{"translate": 0.06, "encoder_bias": "all", "encoder_parallel_block": false, "optimizer": "muon", "nesterov": true, "batch_size": 128}
Rows from block 3 of the encoder of a small masked image model, named by matrix and row number. Rows with one number belong to one neuron. Each number is 128 + 32 x the weight over its row's rms, rounded and kept within 0 to 255. All counts start at 0.
Before each neuron's rows are labels from the 100 images, of 14976, where the neuron reaches its highest value: "top examples" is what is common among them; "colour at peak" is the nearest of a few named colours to the mean colour under the peak. Only what is clearly more common there than usual is listed. The data: simulated telescope pictures of galaxies. In brackets: how many of the 100, against the usual share in percent.
# fc1: MLP up (encoder.blocks.3.mlp.fc1.weight, 320x160), inputs 80-159
# fc2: MLP down (encoder.blocks.3.mlp.fc2.weight, 160x320, transposed), outputs 80-159

top examples: noisy (61 vs 30.1); merging pair (42 vs 8.9); barred spiral (37 vs 9.1)
colour at peak: grey (71 vs 7.3)
fc1.200 [134 165 139 160 180  95 169 150 121 129  77 114 102 207 157 114 110 109 158 146 158  92  93 109 137 109 166  99 110 117 110 123 130 124 135  90 148 197 132 133 113 114 158 105 120 159 117  75 148  95 112 148 138 155 146 140 104 169 137 101  84 182 103 171 129 152 130  88 102 158  46 132 134 170 143 145  68 118 174 159]
fc2.200 [101 119 130  98 125 160  77 124 132 144  84 119 137  67  87 105 179 118 128  95  98 153 150  57 134 114  90 116 106 153 128 126  90 116 135 115  93 139 112 107 136  85  73 129 146  84 130 107 123  94 178 125 114 101 178 143 134 174 154 105 140 119 136  71 143 155 141 112 128 141 202 151 141 146 143 130 170 177 120 148]

top examples: star cluster (99 vs 9.1); many stars (64 vs 35)
colour at peak: brown (62 vs 13.9)
fc1.40 [152 170 172  81 142  73 174 144 137  83 134 116 184 129 119  68 158  86 120 136 200 143 121 134 134  89 168 117 153  93  57 162  89 114 168 188 122 174 110 145 177 127 184  91  81 132 155 172 106 174 136 150  92 143 153 206 116 135 157  95 165  87 184  88 139 128 141 142 105 104 134  99 111 186 106 133 101 164 166  87]
fc2.40 [127 151 152 150 110 114 101 105 132 105 119 100  90  97 141 129 146  63 145 110 107 132 130  84 134 113 117 123 197 115 173  75 145 153 114  67  65 167 125 122  92 124  80 133 160  99 147 155  90 146 114  99 137 158 171 157 102 102 168 183 101 141  94 158 111 107 132 142 155 140 127 118  85 104 188 147 101 152  96 206]

top examples: star cluster (100 vs 9.1)
colour at peak: brown (57 vs 13.9)
fc1.313 [187 212  92 163 112 128 116 113  92 163 161 120 109  97 148 133 104 130 109 149 163 106 149 118  99 141  96 208 166  81 108 121 152 127 124 117  62 148  84 110 134 110  96 123  78  87 203 162 103  95  82 131 146 190 140 114 107  66 151  95 125 149 111  94 100 107 126  92 181 152 166 112 127 102 111  99 191 146 131 125]
fc2.313 [121 125 134 121 201 133 133 130 122  60  91 122  97  78  92 172 151 151 118 115 134 149 106 114 160 142 146  69  83 152 159 121  85 119 126 177 103 122 151 189 181  89 126  91 102 143 100  91 151 100 151 163  75  74 158 115 193 142  96 116 158 174 109 110 125 180 130  95 127 137 133 144 145  75 165 173 133 146 123 125]

top examples: edge-on disc (51 vs 9.3)
colour at peak: brown (55 vs 13.9); grey (28 vs 7.3)
fc1.147 [128 146  85 115 140 174 178 106 160 155  71 196 142 141 148 154 115 108 188  95 104 131 142 110 108 135 157 117 123 124 108 145 141 156 125  50 145 101 145 158 161  74 142 130  86 152 104 120 162 118  96 133 124 102  86 108 140 137 183 154 150  81 113 136 110 108  88  89 116 129 149 140 129 103 105  97 175 149 114 104]
fc2.147 [157 130 172 101 134 107 125 111 117 135 178 127 122 107 112 112 114 126 114 120 132  92 133 124 136 110 108 164 125 116 132 146 143 127 114 203 132 188 111 103 104 199 145 169 134 151 135 109 132 137 113 109  68 154 147 131 106 136 108  60 140 169 182 121 113 103 133 134 122 116 141  98 183 121 128 172  47  50  96  97]

top examples: star cluster (99 vs 9.1)
colour at peak: brown (45 vs 13.9)
fc1.244 [148 132 159  84 120  77 147 142 195 121 116 162 112  71 117 100 170  86 122 140 143  86  97 118 157 181 160 118 132  79  81 114 169  77 136 139  91 164 121 117 144  96 136  91  92  97 147 141 119 134 106 133 131 119 172 191 104  88 164 110 122  71  96 127 138 151 128 104 161 125 127 142 174 122 134 179 133  69 130 134]
fc2.244 [140 137 129  76 166 107 145 165  60 153 159 136 120 193  84 166 144 164 164  94 140 159 151  80 124 164 114  90 161 180 172 176 115  78 164  60 112 102  99 144  79 103 156  96 139 104 115 115 101 168 173 148 151 147 114 130  80 165 169 163 110 136 148 142 157 136  90 134 103 188 147 102  87  76  51  81 119 116 152 116]

top examples: lensed arc (81 vs 9)
colour at peak: grey (94 vs 7.3)
fc1.262 [182 110  62 160  90 107 132 193 189 113 115 122 103 135 149 148 150 107 129 124 121 110 128 126 196 140 138 157 160 139 109 148  46  91  52  97 182 126 171 139 125 104 136 123 136 156 136 137 152  66 143 141  96 166 102 148 187 144 150 147 111  91 152 102 113 144 109  91 113 151 145 162 113 186 118 120 126 109 135 115]
fc2.262 [138  99 158 101 148  96 115 109 178 103  94  94 148 170  60 125 118 142 129 106 164  56 191 126 104 105  70 138 135 127 147  60 154 112 110 184 156 127 166  95 127 156  74 163 103 107 145 124 131 118 165 141  72 109 127  66 124  98  59 180 139 173 103 143 168 180 108  99 134  50 139 129 179 139 141 137 122 130 154 160]

top examples: noisy (82 vs 30.1); winding: clockwise outward (60 vs 13.6); many-armed spiral (44 vs 8.8); two-armed spiral (35 vs 9)
colour at peak: brown (51 vs 13.9); grey (31 vs 7.3)
fc1.249 [ 95 210 120 136  79 157 139 149 111  81 119  81 119 103 127 150  88 135 133 107  82 138 145 167 157 133  99 119 102  92 147 143 175 149  99 141 172 151 128 126 170  83 154 145  94 150 176 140 119 189 112  72 109 165 141 145 135 104 151  58 124 108 107  95  98 161 148  52 121  96 124 141 121 109 175 165 127  69 123 189]
fc2.249 [161 106 128 105 221 121 115 169  96  99 143 113 111 101  94  98 104 125 122 131 114 134 141  19 199 102 162 139  78 156 118  74  92 154 104 128 159 120 116 110 182 176 124 107 142 135 109  89 140 138 123 154 131 111 134 151 125 102  97 120  91 125 107  70 162 118 120  75 148 118 185 148 141  94 181 162 120 202 143 137]

top examples: many stars (80 vs 35); winding: anticlockwise outward (39 vs 13.4); many-armed spiral (34 vs 8.8)
colour at peak: grey (46 vs 7.3); brown (36 vs 13.9)
fc1.292 [137 155 136 162 211 107 116 107 145 131 125 140 107 152 121 125 139 101 111  88 126 143 142 158 162  97 117 152 141 135 158  62 126 142  61 108 111 133 198  93 125 177 134 106 181 140 138  96  79 145 145 130 111 105 139  86 134 165 188  62 113 162 123 100 145  39 124 212 114  96 100 143  97  76 139  89 160 112 119 130]
fc2.292 [ 84 100 194 116  80 144 135 151 143 138 184 100 125 117 106 164 142  65 108 109 113 121  82 115  88 166  99 106 126 126 123 153 146 138 114 147 122  88 127  92 126  80 185 184  99  95 101 168 156 108 163 146 145 125 129 175  75  86  86 117 113 149 130 138  90 127 122 150 115 110 144 143 158 183 101 173  94  77  63 111]

top examples: bright star with spikes (100 vs 25.6)
colour at peak: grey (95 vs 7.3)
fc1.113 [140 128 120 126 149  89  98 157  98 110 148 158 151 153 155 128 116 107 146 157 115 114 171 131 116 133  72 185  95 158 134  86 155 184 128  96 121  60  55 114 104 106 161 105 118 112 117 126  66  87 169  69 179 123  76 147 141  93 119 133 103  94 137 131 135 105 142 109 201 110 101 116 110 155 104  67 163 154 112 112]
fc2.113 [ 87 217  85  96 152 113  48 151 139 140 166 119  86 172 152 160 176 115 185 164 161 123 201 168  84  86 106 121 140 188 202 104 164 128 106 198  97 105 110 121 101 171 126 112 129  99  95 121 108 148  61 142  94  94 133 119 146 122  72 129 103 147 134 115 102 112  99  79 143 101 103  65 157 128 121 117 137 136 129 161]

top examples: noisy (60 vs 30.1); flattened elliptical (45 vs 9)
colour at peak: grey (30 vs 7.3)
fc1.284 [ 78 144 123 107 130 142 125 135  83  90 130  99 127 171  94 175 149 165  46 132 228 192 149 147 156 102  88 172 146  67 179 153 118 121 216  97 124 163 112 141 125 100 154 125 173 135 110 125 121  99 137 119 133 155 109 129  71 186 113 131 143 127 170 140 112 184  99 134  95 122 107  96 162 124 108 129 127  87  56 129]
fc2.284 [157 123  68  97 206 116 123 108  95 119  87 110 111 198 177  74 120 172 157 151  76  45 137 134 142 123 150  84 118 197 154 180 140 156  99 163 114 125 194 146 144 147  99 146  72  83  99 146 104 121  85 137  66 108 154 135 170 125 102 147  99 178  88 115 158 107 128  94 152 133 155 155  90 110 161 139 166 132 135 132]

top examples: noisy (100 vs 30.1); bright star with spikes (70 vs 25.6); merging pair (56 vs 8.9)
colour at peak: brown (42 vs 13.9)
fc1.26 [134 185 116 169 147 154 130 124 149 178 153 163 137 134 108 112 135 161  66 138 127 115 118 123 118 151 225 107  97 119 155 101 109 104  75  84 163  85 131  87  76 137 138 219  87 115 141  90  64 121 121 164 123 131 101 149 152 126 169 167 139  96  95 117 115 127 157 144 133  46  78 149 145 137 120  95 122 106 123 135]
fc2.26 [ 80 135 121  75  98  46  74 127 147 121 124  93 146  85 160 116  80 128 130  84 161 142 131 154 116 111  64 170 164  94 109 103 114 128 195 158 139 123 125 160 139 123 158  80 105 100 155 128 175 209 149  96 128 127 185 138  80 175 114  78 145 132  99 179 173  96 119 118 151 134 163 139 172 114 102 121 112 135 151 110]

top examples: lensed arc (100 vs 9)
colour at peak: grey (98 vs 7.3)
fc1.169 [145 127  70  87  56 123 111  89 148 138  97 169 100  80  67 173 154  56 132 148 138 122 109 140  79 151 114 115 159 114  86  99 116 129 112  92 100 135  97 135 164 121 157 113 120 141 128 133 164 125 116  98 109 118  91 139 205 173 119 188  95 127 105 135 162 166 128  83 152 152 131 133 105 100 164  88 151 105  76 132]
fc2.169 [150 160 128 196 132  97 137 163 126 123 105 139 124 133  94 143 123 130 149 148 115  98 111  86 174  54 147  43 128 235 116 141  70  73 145 157 147 151 191 110 148  83 143 144  93 133 126 166 127 133 109 140 131 119 164  64 101 110  94 121 143 153  99 116 105 122 130 115  97  94 151 190 131 152 153  88 117  84 110 140]

top examples: barred spiral (94 vs 9.1); winding: clockwise outward (59 vs 13.6); tilted (42 vs 18.3); winding: anticlockwise outward (35 vs 13.4)
colour at peak: brown (54 vs 13.9); grey (42 vs 7.3)
fc1.237 [151 136 108 103 146 108 132 106 110 131 131 140 156  94 137 119 142 111 152 107 101 211  67 157 112 113 163 129 129  49  73 130 101 130 164 119 148 127  83 105 155 144 148 125 111 136 129  95 124 120 131  86 159 170 129 103 136  84  31 112 101 118 225 165 125 155 154 109 202 157 160 145 125 124 136 162 126 138 116 152]
fc2.237 [147 161 120  47 143 108 125 151  96  87 113  65 115 148 139 123 151 154 104 186 138 148 141  74 181 112 120 104 118 127 147 174  71 146 186 125 113 118 142  57 122 136 157 145 140 105 106 129 131 132  45 158 140  81  99 116 128  91 125 118 133 167 103 135 100 135  97 128  96 173 166 131 161 135 151 129 134 146 113 134]

top examples: irregular (34 vs 9.4)
colour at peak: brown (34 vs 13.9)
fc1.101 [101 108 132 104 117 111 102 156 184 156 150  90  54 116 144 165 165 132 147 166 103 116 131 121 114 104 203 177 148  92 131  53 161 179  83 143 149 118 106 125  98 131 123 107 128 159 148 147 118 142 107 146 144 120  99 204 120 138 155  99 102 175  94 128  86 158  98 145 123 199 162  68  53 123 109 150 113 128 139 114]
fc2.101 [124 110 144 150 171 120 120 120  70 143 133 153 145 206 103 148 140 126 167 152 116 157 121 138  89  87 108 155 104 180 160 171 124  91 193 153 102 141 181  90 149 183  86 154 183 103 129  66 131  85 110 162  98 140 151  47 121 123  90 128 121 116 143  90 143 102 130 127 115 120  91 159 140 141 108 104 118 152 120 152]

top examples: tilted (72 vs 18.3); small (70 vs 23.9); winding: anticlockwise outward (44 vs 13.4); barred spiral (39 vs 9.1)
colour at peak: grey (57 vs 7.3); brown (43 vs 13.9)
fc1.209 [153  98  84 159 120 153 143 117  74 114 143 194  43 105 117 205 149 145 112 159 139 112 138 148 122 116 168 146 189  70 163  95 181 190 170 124  93 139 118 137 114 156 122 160  98 119 145 106 139 176  86 162  97 144 120 139 174 116 153 123  85 139 192 115  58 100 123 140  71 143 143 158 143 121 108 147  94 140 107  85]
fc2.209 [ 97 120 134 122 168  76 101 119 118 208 155 140  90 154  81 101  79 163 130 118 176 187 156 107 122  91  91 123 107 128 166  65 137 162 171 162 153 157 134 160 137 191  81 189 153 180 148  83 142  89 137 145 143 165  57 175 118 164 171  74 130 152  91 149 164 118 132 132 147  80 102 152 156 147 129  90 183 198 178  94]

top examples: edge-on disc (93 vs 9.3)
colour at peak: grey (54 vs 7.3); brown (46 vs 13.9)
fc1.41 [144  81 114 134 146 162 111 182 107 163 186 140  33 133  84 135 128  70 148 111 136 139 122 136 116 146  91 197 118  53 151  88 148 190 138  90 156 104 128 135 171 192 103 148 156  98  71 175  92 110 109 156 163 118 105 120 148 153 149  89 152 120 160 135 102 101  97 163 141 131 157 142  84 126  83 126 131 119 118 104]
fc2.41 [132 109 114  71 174 125  97 207  68 163  81 142 125 128  93 134 116 171 123 110 133 119 151 135 190 125 127 160 165 133 150 171 132 151 166 103 125 123 114 123 147 138  93 115 210 135 123 107 160 123 126 150 108 135  88  67 176 148 111 114 138 147 159 135 103  66 149 125 134 172 137 131 108 163 118 119 135  95 150  82]

top examples: many stars (75 vs 35); winding: anticlockwise outward (36 vs 13.4)
colour at peak: brown (54 vs 13.9); grey (35 vs 7.3)
fc1.163 [145  92 112  80  74  81 142 160  66 131 114 125  63 135 112 168 121 124 159 108 129 145  95 102 124 110 111 153 158 132 106  93 152 163 178 167 159 116 155 118 139 124 163  87 169  41 144 114  81 188 108 124 148 177 135  74  68  78 123 162  95 148  97 154  63 111 120  99 107 117  54  93  88 175  98 211 106 117 144 154]
fc2.163 [170 103 112  53  83 139 126  71 151 145 140 125 163 142  61 168 116 179 140 101 191 137 127 149 111 185  87 161 122 166 111 132 111  60 103 100 176 129 178  99  84 120  73  97 147 141 129 157 101 122 120 127 126 164 108 106 127 117 140 156 107 179 168 104 113 147 100 147 124 118 128  82 129 106 158 154 126 125 148 157]

top examples: edge-on disc (40 vs 9.3); merging pair (38 vs 8.9)
colour at peak: brown (37 vs 13.9)
fc1.198 [186 166 136 151  88 117 131 107  93 155 114  81 192 148 190 154 176 130 191  96  97 158 149 110 141 136 136 155 144 107 153  73 181 112  83 103  77 149 169 137 178 153 115 106 163 103 190 101 156 147  98 155 108 107  90 153 153 137 129 146  53 111  65 141  77 103 153 137 165 127  89 105 159 108 176 120 171 135 144 150]
fc2.198 [ 42  97 142 149 131 119 145 126 128 122 163 148 117 113  93 101 101 162  94 125 142 103 112 133  92 148 101 152 123  59  86 186  53  90 135 117 122 100  80 129 139 183 138 147 102 137  98 164 183 100 144 112  79 154 172 130  99 151 151 127 156 100 119 166 156 153 112 105  81 152 171 145 139  93 104 141  92 110 136 143]

top examples: many stars (71 vs 35); star cluster (54 vs 9.1); edge-on disc (29 vs 9.3)
colour at peak: grey (42 vs 7.3); brown (37 vs 13.9)
fc1.71 [119 104 154 127  38 115 102 141 140  84 166  97 109 146 113 154 165 136 139 206 129 130 111  78  74 109 137 175  99  84  92 186 127 191 157 159 185 117 118 134 131 124  95 127  82 115 148 151 108 113 112 130 156 133 135 177 100  36 110 169 164 109 131 177 119 198 103  49 175 106 113 148 169 172 150 157 111 119 140 100]
fc2.71 [ 71 124 147 140 104 111 120 112 161 154 182 110 151 111 149 209  80 152 153 116 156  88 131 145  92 143 136 100 124 108 100 137 144 152  69 122  58  98 107 109 154  45 188 151 138 134  88 107 132  80  97 122 148 136 119 161  49 123 146 134  98 172 102 122  80 128 105 188  72 130  97 130 117 144 106 145 135  99 116 133]

top examples: many stars (74 vs 35); round elliptical (59 vs 8.9)
colour at peak: brown (44 vs 13.9)
fc1.128 [157 134 136  93 153 132 156 197 170 127 140  98 110 154 122 129  98 117 176 157 101 124 114  99 172 109 146 146 171 122 161  94 191  96 130 147 133 118 163  76 147  74 139 121 167 128 117 176  87 169  75  99 138 155  54  44  97 116 161  76 162 135 117 137 139 146 129 114  68  87  87 149 101 168 147 139  62  72 120 104]
fc2.128 [109 148 153 141 134 142 112  94 104 179 160 148 198 115  55 176 172 158 133 130 121 129 144 100 131 131 139 159 147 161 107 157 128  72 119 131 115 107  76 121  96 108 165 104 131  81 127  80 124 139 152  84 141  75 184 116 170 155  96 161 119  74 119  64 143 116 105 130 171 112 169 173  63  87 124  90 179 113  97 159]

top examples: star cluster (88 vs 9.1)
colour at peak: brown (61 vs 13.9)
fc1.81 [ 76 135 120 105 113 126  82 143 180 125  47 160 137 137  87 135  45 127  86 136 117 184 143 128 109 144 130 119 150 102 149 137  76 125 126 154  95 130 130  40 172 191 168  56 125 127 105 170 190 169 136 121 126 167 165 178 158 124 131 119 131 110 142 129 152 183 107 105 161 136 127 106 118  97  99 126 118 132 127 123]
fc2.81 [108 112 167 160  79 155 148 109  91 114 179 148  94  89 176 130 142  64 143  89 169 112 162  50  46  96 177  56 144 116 124 140 131 157  84 104 132 160 113 157 163 144  89 111  92  53 132 138  67 136 159 118 173  74 125 120 125 132 123  60 134 120 163 164 125  42 166 158 148 140 117 127 127 111 125 109 101 156 192 149]

top examples: merging pair (97 vs 8.9); small (54 vs 23.9)
colour at peak: brown (54 vs 13.9)
fc1.226 [123 115 171 155 145 145  97 130 165 107 115 153 171 115 157 160 195 111 147  81 110  63 110 129 151  92  82  95  92  85 125 147  98 133 131 220 139 131 186 133 154 127 141 130  71 137  80  19  79 125 113 128  86 141  64 102  89  98 114 115 105 104 109 138  62 115 146 119 169 158  81 156 118 119 184 122  82 101 150 141]
fc2.226 [150 128  60 123  72  94 142 120 116 227 157 101  59  95 176 131  92 133 202 121 169 167 206 129 154 136 111 148  73 132 126  97 131  70 126 141  83 162 128  96 181  82 138 125 175 118 136 181 145 100 158 132 127 125 182 135 156 183 142 129 167 132 133 172 187 131 115 134 139 135 149 133  96 166 133  96 131 141 156 106]

top examples: irregular (78 vs 9.4); noisy (65 vs 30.1)
colour at peak: brown (47 vs 13.9)
fc1.48 [119 130 123 159 119  92  81 104 107 135 122 160 169 154 171 170 150  79 100 116 114 109 145 107 135 138  94  61 165 143 157 152 122  77 127 173 158 134 159 122 155 168  83  26  83 155 193 111 114  90 142 163  95 166 152 125 120 147 164 125 130 132 152  92 123 134 119  99 138 185 129 128 125 143 105 143 183  99 116  85]
fc2.48 [136 134 138 163 155 165 151 121 118 123 119 130  98 101  78 136 136 126 185  96 116  88 138 105 110  97 166 124  89 109 121 121 164 123 135 140 110  97  74 155 133 118 150 155 139 114  76 215 173 113 101 176  74 126 206 145 226 106 132 110 122 136 113  96 183 159 134 125  69 132 120 145 144 103 128 137 120 113  70 155]

top examples: ring galaxy (91 vs 9.4); tilted (83 vs 18.3)
colour at peak: brown (47 vs 13.9); grey (27 vs 7.3)
fc1.135 [ 31 108  85 144 144 135 162 151 129 112 168 136  90  71 152  88  99 114 147 175 144 168  76 113 111 122 123 184 154 136  68 118 130 167 116 139 128 130 114 135 116 104 121 110 128 203 176 120  78 151 115 181 115 150  72 138  85 137 143  98  87 103 123 114 194  91 113 129  84  66  59 226 139 139 129  68  87 104 139 161]
fc2.135 [126 114 100 110 154 118  91  56 203 148  81 112 152 125  93 157 125 116  85 106 143 108 159 171 133 105 145 129 151 141 119 203 143 112 144 171 167 121 134 165 130 184 209 159 150 123 127 117 146 162 124 135 169  79 122 129 126 183 144 113 111 143 200 135 137  73 142  96 142 176 152 128  89  98 118 181 135 179 105  79]

top examples: barred spiral (97 vs 9.1); tilted (65 vs 18.3); winding: anticlockwise outward (51 vs 13.4); winding: clockwise outward (46 vs 13.6)
colour at peak: grey (89 vs 7.3)
fc1.139 [173 134  94 135 160  94  91 120 132 146 166 127 162 137 125 154 136 155  79  96 148 110  93 133 141 160  75 124  60  91 128  71 128 142 138 123  86 151 108 118  75 164 117 132 190 142 106 138 180 103 117 144 158 138 107 166 150 100 140 161 100 197  71 168 165 145 180 104 139 145 113  97 115  75 135 190 174 195  64  93]
fc2.139 [ 61  87 187 146 131 136 175 136 114 179 143 106 177 104 112  72  92  82  97 134  98 125 149 131  74 190 131 123 173 130 156 162  94 153  90 131 112 110 123 148 116 121 114 147 155  99 128 162  91 152  96 115 110 126 169 135 134 209 109 168 114  84  89 101 159 152 125 119 134 169  69 101 165 132  91 140 100  87 105 149]

top examples: many stars (81 vs 35); irregular (29 vs 9.4)
colour at peak: grey (53 vs 7.3); brown (40 vs 13.9)
fc1.117 [ 97 170 156 135  84 163 131  99 151  83 103  90 124 106  96  61  98  83 116 148 158 155 129  76 110 175 139 187 140 115  96 130  88 131 135 177 119 104 135 122  96 124 146  81  99 143 155 104 101  76  84 201 157 121 166  97  86 102 148  93 114 110 111 199 116  73 129 122 145  87 112 144 107 119 173 166 132 149 127 111]
fc2.117 [163 119 153 154 168  97 165 157 146 159 111 103 128 148  88 118 115 140 123 145 135 119  64 138 149  59 100  57 129 130 183 112 114  71 164 137 102 187 154 149  96 100 119 164 129 120 118 130 147 155 123 138 106 158  95 178 136 131 166 119 167 151 177 119 153 130 200 140  89 147 100 107 128 143 127 102 143 183  98 190]

top examples: bright star with spikes (79 vs 25.6); star cluster (46 vs 9.1); irregular (37 vs 9.4)
colour at peak: brown (39 vs 13.9)
fc1.170 [207 192 111 166 139 121  80 114 165 126 170 116 135 138 193 143 158 178 136 116 146 100  87 114 142 205 142 114 131  84 153 132 160 134 124 134  90 128 139 113 124  57 103 149 112 141 166 163 186 120 146 126 125  97 134 145 113  27 158 119 143 140 150  94  88 122  98 135 114 146 153 101  99 119 113 142 134 163 144 146]
fc2.170 [ 87  92  96  78 132 111 209 119 108 153  94 101  69 149  86 158 135  97 131 127 138 101 135 149 101 103 122 137 194 172 151  95 179 125 166 140  79 115 102 191 144 177 142 140 108 151 151 141  46 127  73 137 137 142 148  89 143 153 148  99  90 160 137 104  84 163 190 138 195 130 153 180 162 111 113  80 166 148 139 127]

top examples: noisy (81 vs 30.1); many-armed spiral (48 vs 8.8); star cluster (32 vs 9.1)
colour at peak: grey (96 vs 7.3)
fc1.149 [115 113 155 157  93 138 112 121 109 119 130 152 102 100 123  78  78  85 122 155 115 161 132 198 149 145 135 208 146  90 145  83 118 124  77 161 117 118 126 166 116  73 170 135 114 181 116 128  93 109 114 152 136 131 124 137 154 150 120 106 126 140 158 145 132  89 156  91 130 132 151 122  70  99 118  94 159  94 110 142]
fc2.149 [151  60 145 109 202 181 160 103 121 107  93 145 128 111  74 159 173  84 114 109 140 141 149 108  93 139 114 138 112 136  93 167 115  98 176 142 136 157 135 156 116 211  48 115 122 101 135 115  95 145 142  94 144 120 135 106 154 124  90 152 166 153 100 141 149 152  42 116 132 169 167  96 218 127 125 197 159 158 175 112]

top examples: bright star with spikes (100 vs 25.6)
colour at peak: white (54 vs 0.2); pink (46 vs 0.5)
fc1.282 [135 115  97 117 142 104 146  86 116 125 176 108 109 142 117 114  57  99 150 109 100  92 158 166 113 102 126 141 154 102 159  32  64 181 142 103  93  71 140 112  83 214 118  87 126  65 183 160 137 132 126  75 194  78  93 149 165 155 141 100  98  99 107 115 190 138 140 113 180  91 135 136 113 157 171  95 128 169 126 157]
fc2.282 [ 74 155  96 155 135 135  54 173 174  99  95  93 112 125 152  90 129 162 133 162 119 143 148 130  84  96 150 165 140 142 192 159 144  98 100 127 151 139 178 182 106 156 168 140 120 171  86 148 120 150 142 180  95 137 167  55 109 138 202 148 131 146 160 120 164 152  76 180  70  76 127 109 122  73 144  96 152 171 132 146]

top examples: lensed arc (91 vs 9)
colour at peak: brown (89 vs 13.9)
fc1.290 [158 112 137 127 212 141 175  94 203 106 103 108 154 123  50 154 183 123 140 130 150  74 128  76 101 114 119 193 106 105 130 193 132 105 142  76 142  84 142 152 106 119  97 139 177  89 114 116 116 158 120  99 115 105 121 116  88 112 143 149 189 129  37  89 135  80 162 114 123 142 143 120 112 136 151 128 123 128  97 166]
fc2.290 [104 183 162 144 127 123 100 154 116 147 144 139 110 109 156  69 101  67  97 152 144 152 143 136 124  80 173 126 132 121 170  95 125 124 121 107 147 142 142  75 151  90 168 142  90 201 207 154 120  98  79 158 135 112 107  96  65 157  96 103 169 132 100 116 144 139 151 121 150 141 141 184  19 141 130 182 149 124 132 103]

top examples: irregular (57 vs 9.4); merging pair (42 vs 8.9)
colour at peak: brown (42 vs 13.9)
fc1.70 [149 115 103 135 116 152 166  91 148  94  81 134 177 119 133 215 103 110 146 180 126 110 138 169 112 138 149 150  97 179 154  90 136 140 154 139  91 141 143 131 140 159 100  99 137 126 131 117 133 155 144  97 113 105  67 131 179  92 170 148 120 143  87 204 139 152  49 139 111 144 114 126 110  94 164 172 178 156 119 121]
fc2.70 [133 141 162 128 138 133 123 165 135 198  86 140  56 125 165 144 148 137 107  92 128 117 165  67 138 116  99 107  86 157 130 124 153 180 104 147 149 101 100 104 106 160 100 138 123 132 179 127 172 106 150 118 149 131 100 160 136 112  52 179 167 137 120 143 151 173  90  88  80 105  96 160 167 149 172 128 160 144 130 174]

top examples: tilted (82 vs 18.3); many-armed spiral (68 vs 8.8); winding: clockwise outward (59 vs 13.6); winding: anticlockwise outward (41 vs 13.4)
colour at peak: brown (33 vs 13.9)
fc1.32 [115 153 185 113 157  78 147 103 122 150 149 103 123  81 103 106 140  99 122 146 115 146 109 153 101 145  99  97 134 187  71 138  80  94 168 109  64 140 182 131  67 171 125 122 103 124 132 100 136  70 135 131 163 117 116  90 159 114  74 175 107  98 151 110 149 146 158 117 113 190 164 101  92 114 110 137 153  97 110 113]
fc2.32 [131  92  87 134 205 103 135 122 137 152 136 132 151 197  65 135 100 109 129  83 159 117 147  58 108 143 154  76  82 213  91 141 124 127 103 177  73 137 145 173 170 112 113 141 132 111  92  60 134 119 139 135 176 135 138 152  84 188 124 140 119  99 133 119 141  78 117 103 111  59 122 187 129 129 163  59 195 147 140 115]

top examples: bright star with spikes (94 vs 25.6); noisy (75 vs 30.1); many-armed spiral (35 vs 8.8)
colour at peak: brown (90 vs 13.9)
fc1.239 [155 133 173 102 114 182 134 129 111 159  83 146 146  80 109 137 116  82 109 121  97 156  90 167  65 173 157 163 126  98 115 172 170 103  89 110 114 104 154 137  89 127 106 135 168 203 115  92 122 121  86 117 151 136 127 115 144 203 116 140 133  71 136 182 101 132  96 178  42 142  77  93 123 148 116 135  74 129 127 157]
fc2.239 [101 118 141 146 140 127 142 164  93  71 178 137 107 126 103 146 130 168 146 103 178  97 142 150 125 105  93 136 154 172 126 115  74  83 158 126 138 151 146 134 139 135  98 156  89 108  98 131 167 161 103 151  85  84  91 147 114 107  47  56 178 125 160 144 172 137 142 143 164 158  89 107 106 112 126 121 104 124  91 121]

top examples: tilted (69 vs 18.3); barred spiral (42 vs 9.1); ring galaxy (28 vs 9.4)
colour at peak: brown (44 vs 13.9)
fc1.293 [111 100  86 140 197 158 148 132  53  65  97 151 112 182 139 143 136  74 124  88 114 116 104 131 160 109 138  97 143 134 153 119  65 196 123 119 130 150 174  86  79 144  98  91 141 107 141 140 150 156 109 152 167 162 117 124 131 106 134 122 109 168 145 102 211 139 105 107  82  73 140 150  86 172 130 195  95  97 116  87]
fc2.293 [ 89 178 119 135 133 118 123  97 164  92 132 101 181  69 146 136 136 113 139 188 166  57 115 159  64 121 141 133 148  74 168 145 125 147 151 155 117 127 152 119 140  81 161 129  90 145 106 121  97  83 124 138 106 132 134 143 168 178 120 153 122  65  89 138 113 149 111 140 120 115 145  95 190 130 123 119  86  84 138  82]